config.toml
model = "sound classifier"
depths = [5, 5, 5]
expansion = 3
widths = [96, 120, 144]
loss = "cross_entropy"
residual_init = "none"
momentum = 0.9
nesterov = false
adamw_lr_other_params = 0.0012
max_grad_norm = 5.0
weight_decay = 0.04
adamw_weight_decay_other_params = 0.01
Rows from block 11, named by matrix and row number. Each number is 128 + 24 x the weight over its row's rms, rounded and kept within 0 to 255. All counts start at 0. After the name is the row's rms in percent of the matrix's.
# convs2: project pointwise conv (model.blocks.11.convs.2.weight, 144x432x1), inputs 87-173
convs2.14 099 [ 82 141 143 164 127 132 102  90  80 125 131 146  97 113 114 140  94 136 162 139 157 131 162 127 155 102 179 104 181 142 136 139 124 163 217 164 125 112 108 132 123 130 161 141 134 130 186 118  45 114 141 115 132 123 130 127 104 173 127  87 109 119 110 130 158 115 114 160 161 123 107 152 117 122 121 119 126 177  65 146  96 133 121 141 177 167 100]
convs2.15 101 [140 115 123 137 125 167 113 122 167  95 118 142 121 142 101 121 101 167 127 131 128 118 101 125 128 130 140 107  87 129 145  98 113 126 166 144 100 117 157  79 134 111 126  72 114  89 101 149 161 156 176 114 159 136 177 125 121 125 144 143 123 217 116 133 104 114 111 139 113 137 105 105 114 162 107 141 160 106  94 115 141 134 171 115 166 102  88]
convs2.16 100 [148 109 133 162 108 156 123 104 123 140 166  85 157 110 164 148 149 110 153 122 101 136 158 140 106 105 148 110 125 158 128 117 119 137 126 118 134 125 129 141 121 108 142 147  93  89 120 104 164 116 120 125 128 147  93  88 100 121 128  48  96 138 140 110  82 114 125  90 123 136 141 132  94 112 100 111 151 131 147 184 148 169 155 139 108 150 128]
convs2.17 104 [132 161 148 104 132 104 161 134 186 125 151 135 130 124  65 135  73 125 135 123 120 120 110 150 149 126  91 119 183 108 138 118 111 168 164 161 130 146 118 193 120 125 124 162 143 120 150 119 160 111 142  83 135 123  93 116 124 164 198 143 110 147 115 118 103 125 120 148 119 127 133 145 125 137 137 143 101 153 159  80 142 148 139 108 179 154 134]
convs2.18 098 [163 102  90 122 107  90 138 121 169 112 143  32 167 136 123 158 105 145 151 145 170 152 143 139 140 146 119 179  98 130 147 119 138  96 142  79 144 132 131 164 124 128 135 123 132  85 117 129 143 131 109 165 105 142 105 132 150  82 127 187 173 130 114 112 103  87 143 108 135 119 164 123 151 144 123 126 131  91 133 147 133 116 114 130  68 155 132]
convs2.19 099 [113 173 131 146 105 116  94 123 127 112 143 111 143 147 124 146 139 161 122 134  87 136 167 130 101 161 155 111 158 123 152 129 154 125 156 139 127 109 125 116 161 110 150 140 139 110 100 151  90 118 152 143 122 136 116 129 148 144 142 133  67 111 132 143 110 133 139 137 128 134 124 148 122 123 199 134 114  79 142 169 125 120 120 121 152 116 112]
convs2.20 095 [124 169 104 127 140  84 127 127 133 108 141 120 179 108 156 133 135 146 108 128 120 112 152 146 117 145 132 123  86 123 120 133 113 116 114 110 137 122 150 122 168 129 157 114 116 155 129 142 162 130 157  70 152 123 135 165 133 155 149 163 147 145 124 130 100 119 124  86  85 139 102 116 125 144 173  97 159 143 146 151 122 122 111 118 173 146  88]
convs2.21 103 [106 187 155 137 137 103 127 143 132  93  90 135 118 126 119 138 204 101 116 139  93 122 129 131 146 152  92 196 107 145 133 125 122 137  97  91 121 132  90 122  79 107 131  86 104 116 151 118 108 138 171 173 134 157  96 140 137 222 115 103 121 150 111 138 156  55 156 100 114 120 109  98 125  90 155 142 121  95  94 122 122 120 101 118 138  58 137]
convs2.22 102 [147 113 124 101 125  96 105 151 193  89 174 121 107 119 210 134 122  99 108 123  87 135  97 116 167 167 156 115 135 142 154 135 180 175 154 124 132 129 109 121 136  90 127  78 136 148 108 131 104 128 179 143 134 124 111 122 107 140 135 134 144 134 137 135 166 132 121 134 130 139 106  83 127 109 106 113 144  85  85 157 134 127 139 126 128 104 181]
convs2.23 094 [126 101 115 197 129 147 146 172 165 113 117 145 136 144 176 126 122 153  90 138 109 126  86 134 129 157 156 163 143 112 122 101 134 125  88 158 141 119 128 101 163 142 116 156 137 140 122  66 142 125 117 148 129 124 110 172 160 141 160 137 100 143 128 123 137 127 132 139 169 113 145  88 139 118 158 144  84 198 133 124 147 118 120 108 148 110 122]
convs2.24 102 [136 151 110 133 117  66  73 129 126 173 145 122  58 143  72 106  94 123 114 126 125 120 179 111 123 119 127 132 130 112 119 185  99 127 167 117 139 152 116 120  98  94 173 145 144  97 150 111 161  98  86 139 140 146 123 162 149 138 128  76 135 152 118 147 203 128 137 150 116 142 127 127 151 152 119 122  79  89  96  74 137 170 157 128  98  92 140]
convs2.25 102 [118 150 136 121 141 114 122 125 185 120 168 128 114 150 147 155 112 166 141 125 169 125  90 129 131 134 123 127 142 150 137 146 164 140 124 172 118 132 123 115 156 115 139 100 131 126  93 155 161 118 137 179  84 130 108 169 139 107 113 180 109  81 136 129 147 116 155  84 129 131 133 126 131 141 177 151 167 128 162  88 143 117 135 137 116 160 150]
convs2.26 100 [149 128 179 121 151 176 131  94 214 131 122 135 107 124 151 102 129 164 102 127 171 127 173 111 125 145 124 128 109 151 154  90 155  92 156 105 130 130 125  77 140 117  94 152 160 132  71 157 154 122 177 107 129 129 131 105 113 111 165 150 125 125 137 108 142 116 123 100 138 141 133 110 166  90 172 136  91  83 140 130 124 118  87 126 100 181 141]
convs2.27 101 [106  77  76 149 102 167 127  98  69 131 120  65 133 120 155 119 151 137 143 127 118 136 160 131 176 155  86 176 171 132 104 118 124 183 152 116 132 126 120 103 128  90 129 113  98 139 128  87 117 133 114 128 129 151 117 164 121 162 106 106 107 104 149 125 141 117 133 140 133 129 142  87 110  68 120 122  89  79 134 102 131 125 153 109 148 100 177]
convs2.28 100 [115 156 103 146 145 151  94 140 145 116 137 143  93 149 154 138 160 136  89 127 125 141 152 119 109  97  89 105 134 101  99 147 153 127 178 113 125 121 121 166 144 145 144 127 119  95  77 112 134 134 106 113 130 141 136  85 139 142 128 160  90 161 135 138 153  56 130 140 131 126 125  73 115 109 196 125 131 128 103 134 124 111 106 102  69 121 132]
convs2.29 098 [160 159 154 109 135 155 177 170  89 149 173 124  94 114 115 158 138  99 130 135 137 125 130 123 114 154 115 151 113 137 134 167 138 156 151 204 114 145 131 166 135 119 109 124 116 129 101 106 120 127  72 165 124 146 115 168 132 138 129  96 135 149 117 141 141 109 124 132 113 141  88 120 142 131 116 132 107 113 112 206 130 109 130 127 130 149  90]
convs2.30 096 [156 172 161 107  99 167 121 141 112 100 157 186  81 135  83 124 170  80 108 124 153 108 141 149 112 174 192 163 118 116  95 128 152 153 140  75 129 118 134 101 154 129  92 125 115 128 108  90  99 130  80 131 113 118 140 143 119 113  99 185 112 111 121 139 117  97 105  77 132 135 145  74 134 139 158 109 117  86 144 132 127 112 154 175 116 109 140]
convs2.31 101 [135 101  92 147 118 153  64 126  99  94 168 157  98 121 183 118 148 128  90 105 107 133 113 114 116 167 113 142 144 115 126 129 173 216 140 199 138 134 124  82 131 170  95 127 115 136 134  99 110 115  99 109 138 147 114 129 151 175 124  83 100 150 130 126 110 126 133 137 109 126 115 101 106 138 129 119 165 102 137 152 136 117 142 135 121  34 136]
convs2.32 101 [134 128 111 142 139 160  95 133 146 122 100  96 189 155 158 163 201 102 146 142 158 104 142 127 130 101 107 124  87 133 156 133 126 100 120 132 143 160 126 160 153 112 179  88 143 139 129 122 129 115 145 141 126 123 177 157 107 115 136 124 114 123 118 111 130 111 118 120 150 125 131 152  98  69 111 123 114  91 150 150 158 102 140 136 139 181 115]
convs2.33 090 [136 157 178 164 134 109 104 119 185 130 143 127 112 113 134 130 135 156 148 131 105 141  98 103 129 128 153 117  56 130  99 124 138  79  93 133 134 120 132 145 127 137  95  71 141 112 161 177  78 145 141 124 159 132 167  96 105 139 146 141 160 154 127 134  90 118 128 102 109 137 116  74 134 153 110 127 114 150 127 111 116 141 103 140 155  86 113]
convs2.34 101 [133 113 124 115  88  68 144 113 138 192 150 110 140 140  92 128 118 121 151 121 148 124 118 117 119 150 202 144  95 117  86 146 124 126 141 167 142 156 114  95 117 136 120 178 117 127 108 146 175 137 114 133 124 143 169 147 112 143  71 137 138 132 132 120 156 154 126 164 117 114 123  99 123 154 117 131 116 122 125  29 107 108 105 118 120 120 156]
convs2.35 109 [118 170 147 144 139 138 137 120 117  96 141 122 116 101 107 144 149 104  98 119 136 133 177 135 120 123 159 147 160 156  98 112 120 158 116 161 146 137 119  92 146  98 163 135 138 105  96 118 151 127 150 123 101 109  88 152 140  70 107  74 162 126 147 137 179 116 133 136 139 135 127 193 146 115 118 122 114  99 113 202 129 102 133 151  94 153 144]
convs2.36 101 [129 126 136 122 100  98 130 109 138  91 107 110 118 104 105 136 107 112 136 141 191 117 144 121 131 115  98 105 125 124  91 134 135 124 132 140 123 114 137 113 108 145 145 164 139 126 208 107 139 110 126 128  97 125 106 108 157 156 155  66 112 145 129 128 130 112 108 113 116 126 114  96 137 102 128 138 122 174 151 123 104 133 147 119 165 178 132]
convs2.37 103 [127 152 134 110  96 136 130 118 137  87 153 153  91 139 165 116 159 145 137 132 147 129 132 168 137 171 127 104 107 146 140 134 169 109 148 207 135 127 123 160  98 141 105 131 100 100 153 108 142 125 114 176 137 138 125 148 132  94 131 128 109 128 115 139 190  85 131 135 115 140 127 119 114 118 147 132 117  94 130 121 138 116 136 130 149  99 163]
convs2.38 102 [126 129 111 124 147 130 151 126 144 142 131 171 164 120 124 125 134 119 142 130 166 138  97 107 143 144 101 126  95 105 124 105  64  25  95  93 160 108 115 122 137 128 178  87 163 136  55 117 138 139 144 115 123 147  93 124 142 114  99 153 105 112 129 132 101 160 136 142 102 129 156  94 124 116 144 113 143 154 103  82 114 138  69 121 111 205 108]
convs2.39 103 [144 118 145 141 130 126 134 166 114  77  95 101 152 140 119 109  82  85 141 127 102 134 127 131 109 131 139 143 156 132 130 120 147  79 135 111 131 138 146 111 118 144 135 136 125 179 108 117  98 124 143 134 110 119 106  89 124 189 129 131 165  91 158 121 159 132 132 119 122 111 138 117 158 107 123 144 158  80  94 169 122 131  71 107 110 133 126]
convs2.40 094 [119 117 149 144 102 125 106 119  90 158 112 114 109 116  84 142 141 160 126 123 112 141  89 143 119 149  97 101 176 149 106 100 129  43 139 105 123 141 143 140 130 103 149 156 118 143 121 104 178 142  87 125 121 173 139 154 171 141 138 107 107 117 154 125 154 104 141  87 143 130 112 149 114  75 142  96 150 115 163 102 117 130  98 123 152 145 159]
convs2.41 101 [151 181 182 100 110 103 158  71 166 138 129 156 104 119 100 123 143  97  88 128  91 111 153 110 137 103  63 131 138 168 147 162 166 120 107 136 137 122 101 151 124 147 121 105 128 129 170 140 155 126 111  79 152 116 156 114 115  80 119  86 154 155 117 138 139 183 141 125 135 119 138 101 106 128 138 133 126 112 154 140 130 101 155 123 145 199  91]
convs2.42 100 [ 96 113 119 129 117 165  92  86  97 118 165 172 146 132 105 141 113 149 140 129 138 138 124 151 121  92 118 135  86 132 111 158 107  92  77 131 131 109 129  85 119 138 178 109 119 109 110 176 101 133  94 107  92 143  71 147 141 124 108 148 168 142 122 129 137  87 121  94 126 121 140 163 125 129 100 132 108 130 107  92 106 149 138 130 116 109 155]
convs2.43 103 [187 132 137 153  89 121 145 124 132 140 101 131 151 145 146 120 125 155 143 125 157 122 124 126 124 132 119 157 135 163 109 133 150 124 122 136 128 128 141 137 127 158 173 119 108 136 100 142 140 115 115 142 117 123 175  94 118 220 134 154 162 154 129 150 105  95 120 128 127 110  93 164 138  90 110  86 160  49 166 201 106 123 127 131 138 140 108]
convs2.44 104 [100 133 195 114 142 107 131 125 107  96  57  87 140 132 108 126 203 107 120 131 125 121 147 123 138 111 114 169 129 123  80 134  81 156 145 123 137 126 107  41 156 147 125 148 127 113 145 120 138 151  79 125 112 117 106  94 143 101 167 102 136 141 140 144 145 128 133 134 132 135 125  92 120 113 108 144 118 158  72 121 123 131 134 126  89 157 139]
convs2.45 104 [140 108 116 142 161 105 102  86 109 144 155 107 148 127  74 121 177 131 117 145 163 133 163 137 148 108 124 133 134  89 117 116 109 108 129 137 132 139  91 140 176  95 139 136 172  88 115 137 135 126  84 150 114 150 156 149 129  76 164 143 176 109 170 142 159 110 129 108 110 106 134  91 112 126 148 107 107 160 129 128 114 125 108 138 172 131 145]
convs2.46 100 [138 142 165 135 143 131 110 173 114 156  85 113 165 124 132 133 105 154 145 124 189 135 118 132 151  72 154  92  95 144 174 156 115 158 175  88 107 126 136 160 112 119 134 116 146 140 134 101  87 135  92 122 126  96 146 118 117 135 120 101 133  93 122 127  80 137 136 129 113 108 126  41 152 133 139  98 130 133 100 147 132 143  83 132 100 120 141]
convs2.47 095 [154 107  81 145 157 113 159 133 140 142 112 113  83 126 150 115 134 152 144 123 141 127 146 153 122 147 142 125 150 139 138 129 147 116 124 139 131 102 145 141 122 139 110 156 136 151 118 113 158 133 126 120 112 133 144 163 129 127 110  59 159 138  85 125 117  97 140 158 126 133 103 134 126 166 166  82 137 138 131 120 129 137 170 115 104 189  82]
convs2.48 101 [128  78 120 160 126 124 105 146 162 138 124  98  98 107  99 117 158 144 118 124 167 127 153 126 122 163 167 153  98 104 111 107 127  88 128 132 139 136 140  70 134 137 167 108 156 142 149 129 133 125 120  94  93 116 100 135 113  50 160  88 113 116 140 120 177 151 127 153 100 120 136 139 122 116 128 123  68 152 157 166 155  99 131 153 161 106 139]
convs2.49 099 [133 148 138 158 154 134  98 131 128 148 161 179 120 125 143 115 164 163  97 116 135 134  90 115 168 120  83 143 166 134 124 152 153 136 145 106 118 129 122 103  94 146 143  97 165  87 130 174  80 124  82 157 133 129 163 147 133  91 196 169 141 171 130 132 122 157 123 112 171 122 111  76 116 162 142 172 127 154 139 133 126 143 120 141 182 172 135]
convs2.50 106 [132 163 144 169 154 131 117 119 138 135 122 168 128 125 147 147 140 174 146 128  95 136  80 115 127 160 122 116 113 116 178 147 144 169 138 191 125 137 127 129 115 156 162 123 135 117 184 121  96 136 140 156 136 132 147 157 128 124 116  96  93 122 154 124 116 130 128 120 128 114 130  89 159 154 137 143 115 124 139 108 129 133 118 134 171 114 187]
convs2.51 093 [130 140 143 104 133 130 150 138 113  52 150 141 116 130 226 109  61  53 104 127 129 134 119 128 105 117 152 131 134 122 129 101 135  86 183 101 146 117 130 133 102 126 109  78 127 112  95 146 121 103 151 152 152 138 122 148 123 104 110 103  89 151 146 120 124 135 131 120 126 133 126 177 143 118  92 141 139 186 124 119 103 120 167 136 104 161 124]
convs2.52 099 [136 132  95  86 167 146 147 137 194 130  83 105 189 144 220 107 111 133 161 114 134 130  67 141 125 117 143 111 110 142 106 140  80 126 130  65 126 122 151 158 166 113 111  79 134  81 202 127 120 119 119 124 102 149 115 105 134 118  79 114 160 131 121 134 190 107 142 125 135 109 147 125 104 152 109 130 150 145 139 129 148 127 139 118 143 135 145]
convs2.53 099 [159 119 102 150 160 118 131 139 101 105 146 122 125 138 155  95 122 148 117 126 165 127 153 142 153 123 129 110 162 110 106 146 141  59 161  71 122 118 146 105 130 145 129 124 134  72 159 171 193 136 127 110 110 122 109  73 120 141 120 127 127 169 137 139  94 142 143 133 182 105 112  78 144 100 153 142  91 112 155 171 124 121 145 113 143 114 140]
convs2.54 105 [110 139  93 140 105 149 113 163  75 153 141 183 111 114 143 120 128 110  97 125 159 141 118 113 126 147 121 165 151 113 123  95  61 123 109 104 128 135 122 149  99 104 119 144 108 137 124 139 146 137 143  94 105 117 164 102 101 135 109 117 143 109  96 117 131 150 134 124 100 142 116 152 150 130 157 129 136  74 151 119 133 130 147 122  89 153 163]
convs2.55 098 [126 109 150 139  90 111 149 139  61 133  96 121 154 118 151 139 182 152 104 133 129 135 100 127 120 131 130 135 154 146 100  79  91 133 129 133 136 128 123 131 163 104 155 141 119 119  96 127 155 117 106  81 137 136 117 111 134 174 130 107 147  98 133 122  88 127 132 165 114 132 103  93  99 119 133 131 115 124 128 139 146 129 147 140 186  88 103]
convs2.56 104 [160 146 128 146 135 192  77 149  85 160 150  94 109 126 112 127 154 119 128 140 132 127 142 136 117 118 135 169 119 100 134 130 106  64 106 109 153 135  97 114 110 170 101 129 120  97 159 105 112 136 127 139 141 120 107 158 166 149  98 187 129 120 132 132 118 132 133 116 172 110 149  93 137 102 132 147  98  94 110 144 130 104 132 119  68  70 113]
convs2.57 094 [110 105  82 160 132 148 131 124  89 140 131 125 160 146 105 130 159 114 122 124 139 128 141 124 112 156 120  99 168 130 123 129 106 158 144 117 146 112 115 154 138 128 151 104  96 153 151 128 164 125  51 118 162 115 130 157 114 121 142  89  88 109 105 117 138 112 122 192 134 111 116 169 126 110 118 107 105 139 159 133 136 134 112 124 187  88 186]
convs2.58 099 [ 91 131 107 154  82 130 107 120 175 105  75 151 138 124 102 131 144 134  91 123 107 130 152 127 103 127 158 136 115 124 121 144 181 183 152 164 116 131 114 145 126 123 120 108 112 171 105 137 116 118 154 102 109 136  72 103 115  67 135 193 117 145 109 105 190 136 111  99 114 136 136 179 119 112 124 125 112 143  88 128  99 150 160 140 105 116 119]
convs2.59 102 [133 134 125 105 171 144 124 102 103 116 175 124 107 117 125 122 183  95 127 116 153 129 112 142 131 138 175  98 113 107 128  97 116 142 153 151 138 120 139 101 123 127 108 101 150  99 117 137 107 125 128 111 103 149 106  62 129 127  90 152 138 136 142 123 184 163 147 144 114 129 128  68 165 195  85 144 100 181 184 149 136 118 133 123 121  62 138]
convs2.60 102 [141 122 114 149 140 152  85 142 128 100  92 116 102 162  86 152 116 106 142 117 123 125 179 119 195 128 164 133 190 137 153 142  99 139  98  77 132 133 135 100  88 158 132 167 122  84 122  82 107 117  97 154 125 129 116 108 112  89 134 163  97 116 123 122  88  72 135 139 145 136 131 105 104 111 127 122 129 143 115  88 115 124  82 137 127 128 132]
convs2.61 105 [115 151 109  61 157  66 119 182  84 123 112 123 145 127 150 125 113 120 155 128  95 117 113  91 164 110 142 148 135 130 163 137 137 131 136 108 143 113 123 100 113 156 136 157 120 138  92 121 165 138 106 117 125 121 152 114 139 137 130 130 102 121 106 123  54  88 123 126  89 137 133 135 119 131 141 143 136 137 167 119 122 148  98 117 119  71 110]
convs2.62 103 [118 134 138 134 123 119 154 162  89 167 138 113  88 127  78 123 115 130 145 132 178 130 110 110 110 131 174  85 102 128  91 138 108  97 175 162 142 144 112  90 150 139 144 117 116 150  47 167 148 140 103 111 137 131 124 171  64 136  92 171 120 140 112 138 154 137 144 134 161 118 126 153 135 127 114 136 172 136 157  91 113 111  83 136  76 128 137]
convs2.63 100 [132 128 145 141 168 135 141  98 184 148  94 173 140 107  99 129  80  98  81 138 113 126 190 136 140 112 169 107 104 159 123 107 124 120 132 158 144 120 141  87 114 143 155 133  84 132 125 118 106 122  61 152 128 128 131 190 119 122 146 117 121 118 124 116 162 152 132 119 126 118 128 108 109 158  73 116 154 150 146 141 152 123 153 134 118 115 154]
convs2.64 102 [119 109  79 102 119 140 162 127 108 156 138 141  98 134 157 116 154  93 170 132  99 120 144 118 164 149 129 152 150 107 129 129 128 111 117 148 142 129 129 138 121 152 134 110 169 137  96 117  95 127 151  99 171 104 121 153 142 109 122 161 120 151 127 139 140 152 106 193 159 121 156 101 117 160  87 133 108 110 135 108 114 108 163 122 169 117  72]
convs2.65 098 [149 169 111 118 164 158 134 105 125 136 133 145  94 139 142 119 136 142 141 147 166 108  83 134 127  75 174 119 114 152 124  87  91 156 122  92 133  98 148 156 135 151 109 130 131  79 102 147 115 135 142 111 125 131 122  77 145  99 116  92  95 127 146 126 140 122 113 121 123 123 136  87 122 117  92 156 128 130 171 150 140 128 111 128 119 104  97]
convs2.66 104 [110 121 101 117 107 141 139 143 124 127 175 136 162 126 113 134  99 196 106 122  97 143 141 140 154 150 101 118 161 116 156 130  98 153 111 181 132 127 130 111 102 118 132  90 102 135 148 120 174 123 141  92 147 136 126 201 133 104 124 120 149 153 115 117 143 111 111 106 158 114 116 185 114 115 127 115 149 169 132 159 113 108 128 129 138 144 115]
convs2.67 100 [149 154 136 141 146 162 134 131 179 105 127 133 114 114 128 144  60 111 131 126 159 132 104 134 155 100 162  89 130 119 166 144 163  60 114  84 127 147 131 156 145 109 133  92 123  92 138 143 126 134 182  95 109 129 123 108 123 136  79 188  89  79 128 127 144 103 132 100 108 126 149 141 122 180  86 149 130 159 155 150 114 142  91 124  98 150 158]
convs2.68 100 [144 146 126  88 119 118 117 117 105 172  90  90  95 113  95 127 118 141  59 132 134 132 116 121 134 158 114 160 130  84 107  95 166 111 127 103 145 122 123 120 112 121 116 169 115  98 120 130 134 142 114 138 108 132 133 211 163  87 147 180 113 156 120 150 137 109 136 104 117 133 131  67 140 138  97 127 113  90  98 133 173 151  97 168 145 175  77]
convs2.69 091 [ 96 156 121 129  94 165 166 137  92 154 124 190 105 143  85 126 119 178 117 128 153 131 194 112 111 106 154 126 105 146  98 138  92 122 125 153 104 153 124 135 123 114 142 125 103 114 168 133 136 129  92 123 105 147 140 157 130  53 140 148 157 133 133 151 166 152 138 193 153 115 138 124 115 159 162 128 128 100 142 149 133 138 120  96  79 139 127]
convs2.70 105 [ 89 170 139 109 121 149 159 186 140 158  92 169 134 117  80  95 135 120 117 129 135 140 158  87 128 103 111 127 175 141  83 145 106 107 145 115 115 138 122 147 129 145 104 138 123 169 114 108 138 127 108 175 129 138  86 124 106 164 139 126 180 126 145 124 149 104 133 145 113 116 125 113 140 170 168 112  95 165  97  95 131 138 101 126 121 131 136]
convs2.71 098 [120 116 164 118 125 105  93 143 119 108 118 113 176 115 149 124  68 107 143 113 125 134 157 137 141 130 101 134 140 141 114 135 196 167  77 102 119 119 146 108  98 153 119  86  94 120  92 148 130 137 141 142 142 122 147  95 146 127 120 142 114 145 116 136 120 136 115 162 113 115 134 190 126 146  90 141 130 127 147 100 138 144 107 122 133 127 152]
convs2.72 101 [130  87 151 132 112 162 105 135 126  58 183 105 109 107 147 116 138 121 103 122 114 134  60 136 125 112 172 116 160 123 153 137 117 115 158 149 124 128 141 159 158 118 153 109 120 144 137 130 119 126 157 103 139 115 154 139 106 111 153  80  95 165 115 119 162 126 125 112 151 135 176 172 126 134 127 120 173 144 129  85 116 134 105 141 158 176 143]
convs2.73 094 [134 113 113 123 138  78 163 149 166 143  86 121  66  97 135 115 113  95  95 125 171 123 109 162 180  98 131 133 165 146 167 157 136 141 134 148 130 137 128 132 114  94 143 137 111  91 152  99 116 136 125 154 100 107 139  91 141 127 170 137  81  83 101 125 167  69 100 104  94 139 111 118 153 107 104 138 126 152 123  97 125 107 158 110 134 139 137]
convs2.74 091 [125 119 148 108 123  83 170 156 187 157 150 107 124 143  94 103 120 138 111 145 127 115 173 128 155 129  99 154 124 109 115 106 151  84 107 137 128 118 131 133 126 120 121 171 181 204  74 135 155 109  90 104 115 141 183 168 134 105 145  86  83 114 138 120  92 161 132 103 112 147 111 103 115 113 116 138 134 127 173  92 137 129 136 130 148  56 154]
convs2.75 095 [104 116  88  89  95 137 132 131 194 105 162 134 105 117 165 178  98 121 128 137 141 124 162 120 137 140 151  99 105 122 149 129 148  93 133 132 125 101 127  89 155  96 129 159 137  83 132 111 123 160 117 187 119 123 113  88 134 162 112 143 103  91 124 138 160 114 138  89 121 124 139 190  99 137 182 127 151 106 118 158 116 132 111 125  88 169 136]
convs2.76 091 [148 160 141 137 141 139 154 129  56  98 133 124  87 140  63 109 132 106 157 124 131 122 163 134 133 142  81 102 141 103  99 181 158 172 149 124 138 122 155 126 153 134  98 157 121 111 131 143 125 164  82 100  97 138 145 149 127 156 134 115 128 145 115 114 113  82 139 127 105 146 151 127 118 124  79 124 155 160  94 128 132 133 168 126 155  74 147]
convs2.77 100 [109  80 156  97 112 119 107 126 117 159 117 152 120 130 150 129 125 123 143 114 136 132 126 160 194 151  72 137 112 109 165 127 151 180 166 146 112 159 115 130  70 158 152 159 118 161 150 105 166 144 114 134 154 135 134 121 123 133 118 118 146 156 144 141 191 163 148 160 127 133 169 159 164 110 120 123 121 150  86 109 140 132 109 140 125 157 124]
convs2.78 097 [193 114 171 147  91 149  93 123 112 114  97 127 201 119 147 117 153  89 138 118 136 130 122 112 117 149 160 152 147 129 130 110 138 155  81 215 114 130 138 121 127  83 109 101 133 116 146 154 143 119 153 129 114 117 115 155 116 120  87 116 114 137 108 129 103 125 129 152 117 139 101 131  95 152 121 138 127 134 102 119 128 107  81 131 118 161 107]
convs2.79 098 [127 136 148 155 177 167 105 111 100 117 184 178 128 133 123 138 122  90 141 115 136 130 105 146 142 146 171 128  95 155 151 113 151 115 147 165 123 119 106 127 161 120 150 118  92 118  85 127 146 124 190 127 116 136 107 178 118 110 164 130 129 117 125 118 161 153 132 127 104 139 122 154 105 111 101 109 116 102 141 135 129 112 105 142 132 172  66]
convs2.80 102 [138 117 162 156 118 188 179 121  91 115 162 209 141 129 128 159 163 106 114 118 151 111 106 128  62 135  81 131  60  88 133 117 105 129 146 118 132 124 136 139  87 124 118 121 129 136  72 124 109 145 108 145 101 125 102 152 139  99  85 163 132 158 129 134 129 146 102 137 169 123 167 119 127 151 136 157 139 122 104 118 146 131 111 126 106 170 125]
convs2.81 098 [151 125 101 116 137 118 117 129 146 122 119 158 154 133 137 125  98 131 144 137 127 141 175 134 169 179 119 143 159 129 115 118 195 153 119 113 128 140 119 127  98 151 145 189 131 128  74 119 125 131  92 171 111 135 126 145 121 102 140 166 179 135 127 134  78 166 127  97 133 142 138 143 100 133 118 134 111 108 120 160 115 142 103 118 130  52 145]
convs2.82 105 [144 106 157 162 119 117  94 155 113 138 143 134 140 122 152  99 146 137 117 127  82 131  96 138  67 111  91  71  87 126 177 110 109 104  71 112 145 122 126 163 154 105 122 100 137 135 140 122  99 115 112 133 118 144 103  88 150 117 173  89 116 108 135 129 113 139 116 132 112 130 111 104 141 152 123 108 111  82 118  84 138 121 111 122  78 119 143]
convs2.83 098 [149  91 170 139 120 103  95 128 203 147 165 150 158 121  82 106 126 120 105 125 139 124 133 135  88 129 119 107 151 136 142 138 126 168 163 133 142 146 125  84 113 135 119  85 101 210 161 125 179 110  80 118 103 146 162 124 119 178 135 128  52 183 119 125 174 123 131 110 130 123 113 132 154 135 103 108  89 145 148 126 101 138 153 130 107 171 119]
convs2.84 100 [139  99 169 120  98 141 109 132 135 155 112  85 128 107 172 136 150 168  91 120  78 140 111 146 111 151  87 161 134 103 132 132 127 139 133  83 120 129 127 161 143  99 142 153 132 126 128 107 118 118 144 161 126 118 165 142 134 135 130 128 177 130 133 132 160 121 133  83 141 134 117 105 129 117 108 126 113 137 125 140 123 111 105 127 152 119 133]
convs2.85 097 [132 104  61 142 111 141 132 111 130 131  91  90 179 138 151 126 130 175  79 132 103 129  59 140 101 155 108 167 116 127 103 134 137 109 126 104 135 142 130 107 127 145 141  82 123 118 112 115 101 151  73 151 144 148 123 150 129 180 110 130 173 154 128 128 115 129 123 156 136 148 103 152 100 135 109 124 152 157 130 128 106 143 120 124 167 124 156]
convs2.86 094 [138 129 110  76 161 150 101 134 195 192 144 144 150 121 119 143  97 132 156 130 133 142 102 138 140 140 171 154 118 115 110 147 154 124 157  57 123 131 128 154 173 132 125 115 120 136 137 141 152 132 152 148 127 134 125 149 122  93 137 136 144 125 143 136 139 154 125 108 130 133 124 173 120 135 121 136  94 122  80 125 149 145 117 119 110 146 121]
convs2.87 105 [120 149 137 178 119 155  75 121 108 117  80 154  82 123  74 147 131 179 117 125 129 128 131 145 123 135 105 130  82 138 140 122 130 136 152 103 120 136 140 112 103 153 128 138 151  89 125 123 144 132 130 143 135 162 154 150 128 133 132 161 128 108 177 119 112 131 153 119 135 125 107  62 134 157 128  90 118 182 103 120 136 105 161 107 125 136 131]
convs2.88 099 [110  79  74 131 129 108  96  82 206 114 120 157 133 121 193  99  83 111 180 136 113 137 120 111 134 107 132  67 138 138 114 149 111  93 127  59 132 123 129 139 147 134 110 135  75 167 178 157 145 123 152 143 146 148  98 111 105 175 118 153 138  90 114 126 125 104 143 134  96 128 129 133 121 148 108 151 132 166 132  99 122 139  73 136 134 113 134]
convs2.89 093 [103 148 127 101 128 130 118 120 200  79 142 144  79 135 170 144 153 111 132 132 163 117 109 138 163 125 130 106 144 133 134 140 141 120 148 112 120 154 117  98 121 133 106 126 135 115 162 106 174 116 153 170 134 112 107 110 131 122 113 120  89 134 161 113 139 112 115  84 137 138 132 161 125 106 173 132 150 130 160 122 108 139 133 149  94 143 160]
convs2.90 099 [140 124 138 103 150  63 109 146 158 120 141 164 135 148 140 151 103 118  80 136  42 127 151 131 136 109 158 116  86 134 117 115 161 133  91 113 132 121 106 176 133 109 158 137 122 170 127 131 139 133 115 135 118 108 117 119 139 110 163 121 161 130 122 152  91 102 143 130 149 126 113 123 105  82 115 112 136 120 104 110 130 110 141 146  98 189 133]
convs2.91 103 [159 165 143 123 119 131  95  83 111  96 125 154 110 120 164 152 168  90 113 125 139 128 159 139 115  88 156  89  87 143 120 117  69  54 125 112  96 133 159 128 122 132 170 108  84 157 127 146  94 124 161  84 119 115 156  83 107  94 105 110 120 106 118 147 124 134 121 123 140 127 121  98 122 125 134 128 133 124 132 139 106 137  97 115  82  89  95]
convs2.92 101 [136 139 136 150 127 149 133 102 102 128 147 182 109 114 175  97  81 175 149 138 126 153  97 118 134 135 130 114 101 130 151 105 129 116 175 151 122 137 127 178 157 135 146 148 146 140 135 124 173 134 138 148 150 130 124 113  93 123 110 195  88 133 151 116 186 102 126  98  77 134 121  55 152 145  80 141 144 195 126 131 138 145 126 140 137 144 168]